{
  "encoder_arch": "swin",
  "model": "spectrogram VAE",
  "dataset": "songs of 200 made-up bird species, synthesised, often over outdoor noise",
  "train_examples": 39062,
  "n_mels": 64,
  "hop_length": 160,
  "input": "log_mel",
  "win_length": 512,
  "bottleneck": "kl",
  "downsampling_factor": 8,
  "encoder_norm": "layernorm",
  "encoder_norm_position": "pre",
  "encoder_activation": "gelu",
  "encoder_mlp_ratio": 4,
  "encoder_head_dim": 32,
  "encoder_fused_qkv": false,
  "encoder_bias": "all",
  "encoder_qk_norm": true,
  "encoder_parallel_block": false,
  "encoder_inner_norm": true,
  "encoder_moe": "top_k",
  "encoder_num_experts": 16,
  "encoder_moe_every": 2,
  "encoder_expert_mlp_ratio": 0.5,
  "encoder_experts_per_token": 2,
  "encoder_shared_expert": false,
  "encoder_patch_size": [4, 4],
  "encoder_conv_stem": false,
  "encoder_depths": [4, 4],
  "encoder_widths": [80, 160],
  "loss": "mse",
  "latent_channels": 16,
  "decoder_norm": "groupnorm",
  "decoder_activation": "silu",
  "decoder_weight_standardization": false,
  "decoder_widths": [64, 64, 128, 256],
  "decoder_blocks_per_level": 3,
  "decoder_block": "sep",
  "decoder_attention": true,
  "decoder_upsampling": "nearest_conv",
  "kl_weight": 0.01,
  "residual_init": "scaled_by_depth",
  "optimizer": "adamw",
  "lr": 0.0024,
  "beta1": 0.8,
  "beta2": 0.99,
  "eps": 1e-08,
  "ema_decay": 0.995,
  "steps": 7400,
  "batch_size": 128,
  "epochs": 24.2,
  "lr_schedule": "cosine",
  "final_lr_fraction": 0.1,
  "warmup_steps": 740,
  "weight_decay": 0.2
}
Rows from block 6 of the decoder, named by matrix and row number. Rows with one number belong to one channel. Each number is 128 + 24 x the weight over its row's rms, rounded and kept within 0 to 255. All counts start at 0. Numbers have three digits each. After the name is the row's rms in percent of the matrix's.
# convs1: first pointwise conv (decoder.decb.1.0.convs.1.weight, 64x64x1x1), inputs 0-63
# convs3: second pointwise conv (decoder.decb.1.0.convs.3.weight, 64x64x1x1, transposed), outputs 0-63
convs1.33 090:102119150096114129116140114132151121107127142123165154110143127107116126102095157115124043147158148104111118090133088105162144141176153175135133129149101112160138128170136103136118119106132157
convs3.33 066:144206151115147131120147125138115172120127096136124127165141085091129133116110116129128128137135117140123159140123123124100123122121115143119144116147118126080093139147220166134107111134121088
convs1.34 075:112123105166144157139122075119108124132132102127155114151116126105111119142080076133088150152133144114154132101118140120119127114145161066129132128116097124080157172127082155145153121139154149
convs3.34 049:148123067128115118119138069137110125137130075131102065162087109098118140100129098133144135130138109145117101114109151146114125118115147072135143144118115106148091155133091108108101119148118130
convs1.35 080:117132147120070135175079133077137112122110103119123087133132140093152109142145151133135112129111164120140141083125105187098117135140153071111110146141087128141134149121125117119130133100129162
convs3.35 072:132157173154107124125096146097152106157134065180141127087133113135105132124121130128134130128129123143127100083144156141156127129137129103130129127169163125162151126088197108106102136111128108
convs1.36 087:158122119106076171136115088151118164121139142115100136121087130130134110172135101107117106131161148165133089106142143101107132133091152100115133134127165097130109134154141167106080154107160137
convs3.36 087:142145135135080111129118096092146105140146096124118081108113123132101123112129127138144159127138119131118056107157162128141132118123156111152137150160155146165123123072120076100092159154133129
convs1.37 088:126114067122092139092123133141129095149107076148173146138141133168134150131145105137103143149102125166137154168133143095148121145141119150125121118111155122084121141119104128194110107131136168
convs3.37 070:118115136140107132130096137117144080135124120166140121084109117135131209132160134125134152129122132127133091115138107114158125134142145117134117109181143116193151119082166082120094134112128136
convs1.38 079:143138092121087146138151106156117149137143173125101157150156108136118154120110114130053186105129129137119135159106100115165137143117105162132128143115126124156154094122101086103108123119099102
convs3.38 066:125115082107157132124116145156112147081118154145133169123155182166151109131140132126138098129126127136131173148104098182122126132142114138108128105138088120087114112142125181169107108095127150
convs1.39 091:133210130114118144112165133132106114124114110137133126121107108130113106120122133131112099144146146160119043118119142163106118170107161139129135128141137117150120119155136101123078113138136187
convs3.39 107:133164121124123129122135143122121163139128065127109108172172107181070105143123136118123149145122111094140123134130119039095116135137149142132121123138104151105142132137090133123127126125115090
convs1.40 113:130137149120088164123121171082084115136086107135107095127137098177144133158143130125117132134138135139095123182140129146148130111156125109129137164132124096146133081187145116102141113107125091
convs3.40 053:111089133114132129141162103106133094158133181116097164127113107125169175138097130127102147120119141105136112140131170080109134135121120140143109135123149092126069151141098119111171138085136107
convs1.41 098:111141122150137123142129107135125168146106106109072132139087142079115133163149153127098100143122123114119124151138138131104136154063110143130114153131123106102176146094127124150151118054133113
convs3.41 073:123151138137132128128193207135133103093140095105105157104149151131093120132127128124151130123122134121133128098137114115164126131142128126123122109137087146164127094085054109134156122133127106
convs1.42 085:096141115086135128121089140145166145119118100135095120134105187142154118119088102149132139109125121101150126133165136160087148121130150112146125087132087152106128186154100154116126162099122108
convs3.42 076:108147143129131136136170151152119150129124154107132161140163145176154094153105130118128107115116148109137184140113115099133133140131099185103116091140105116103116119174117162162169107091133102
convs1.43 100:153126149137111135150134122158144126145132166072104144148138119118086096182109101128160114127136135147121206105141127120115131107108098112075143128121132134145128123196160124123140134109130137
convs3.43 245:106131091107118145123133142157115128144110154136149125150131163139180135162129158115090108126116135171138177150101158126139121146181126153097115089101103101103123122137113142155184121104124092
convs1.44 096:150119169115141144105157147115129116126090100157082134113102154115136105111124166116119147096139127154115126112146092172174142111145152130128123187128093129114179153147155125119154100083133127
convs3.44 040:152198125156160123115148189148109127106118093101089145173134131118121092108146114132143106137140110153116153129118130149129122118124135107124152120135103173149155120143196145162123104120120136
convs1.45 100:108117119151166139161179103150132142125127083131097103126136139136147145122091147138122107088126135131112162171131147134131144093136138153138132061138112155072151133116153128165144134157165106
convs3.45 056:142152095126135132109108119155111102129111173086094099152126144058119140107146115124123120143133108135126086155111125154107117125122139125126140140170159111084128176139079112119073118152111124
convs1.46 094:121113112132092123092092177163115118131133103118193117130176107169157156153130119111171142133134112139108132138114154133133127122151092121146140142133133127156081118188150098115119110141102105
convs3.46 078:116113131126087119142105120090150073144150170122163106115123134107105116145170129136104158118130140107123104109156098095153137125131157110150117133132146129152142127103206082103153156123138100
convs1.47 108:141130156152136139133147085147118144156129114111131150141070131160115132146149139136104119111111144128149113136116111128140144136156158138111133041158102154156118136152120140129187123073144160
convs3.47 096:154187139124130120120078060106142121135125053132108113129129101124159110120134118131137128138132117113124106171140132070124125121092141109141135139172132156108123114117106134110082151121129148
convs1.48 093:111170138116104126153063094150108151091151088130165131115137125111162157124125116090134160123149139118132083115147113114137142115106125133092113112111088125101175137145122132134116092099147174
convs3.48 095:115098113148168125137166138152135141110126195106183102103079128121115173142137133124158114114120141158132115115108115169099131135145112112112121138096099125162108118142182160158151115119131149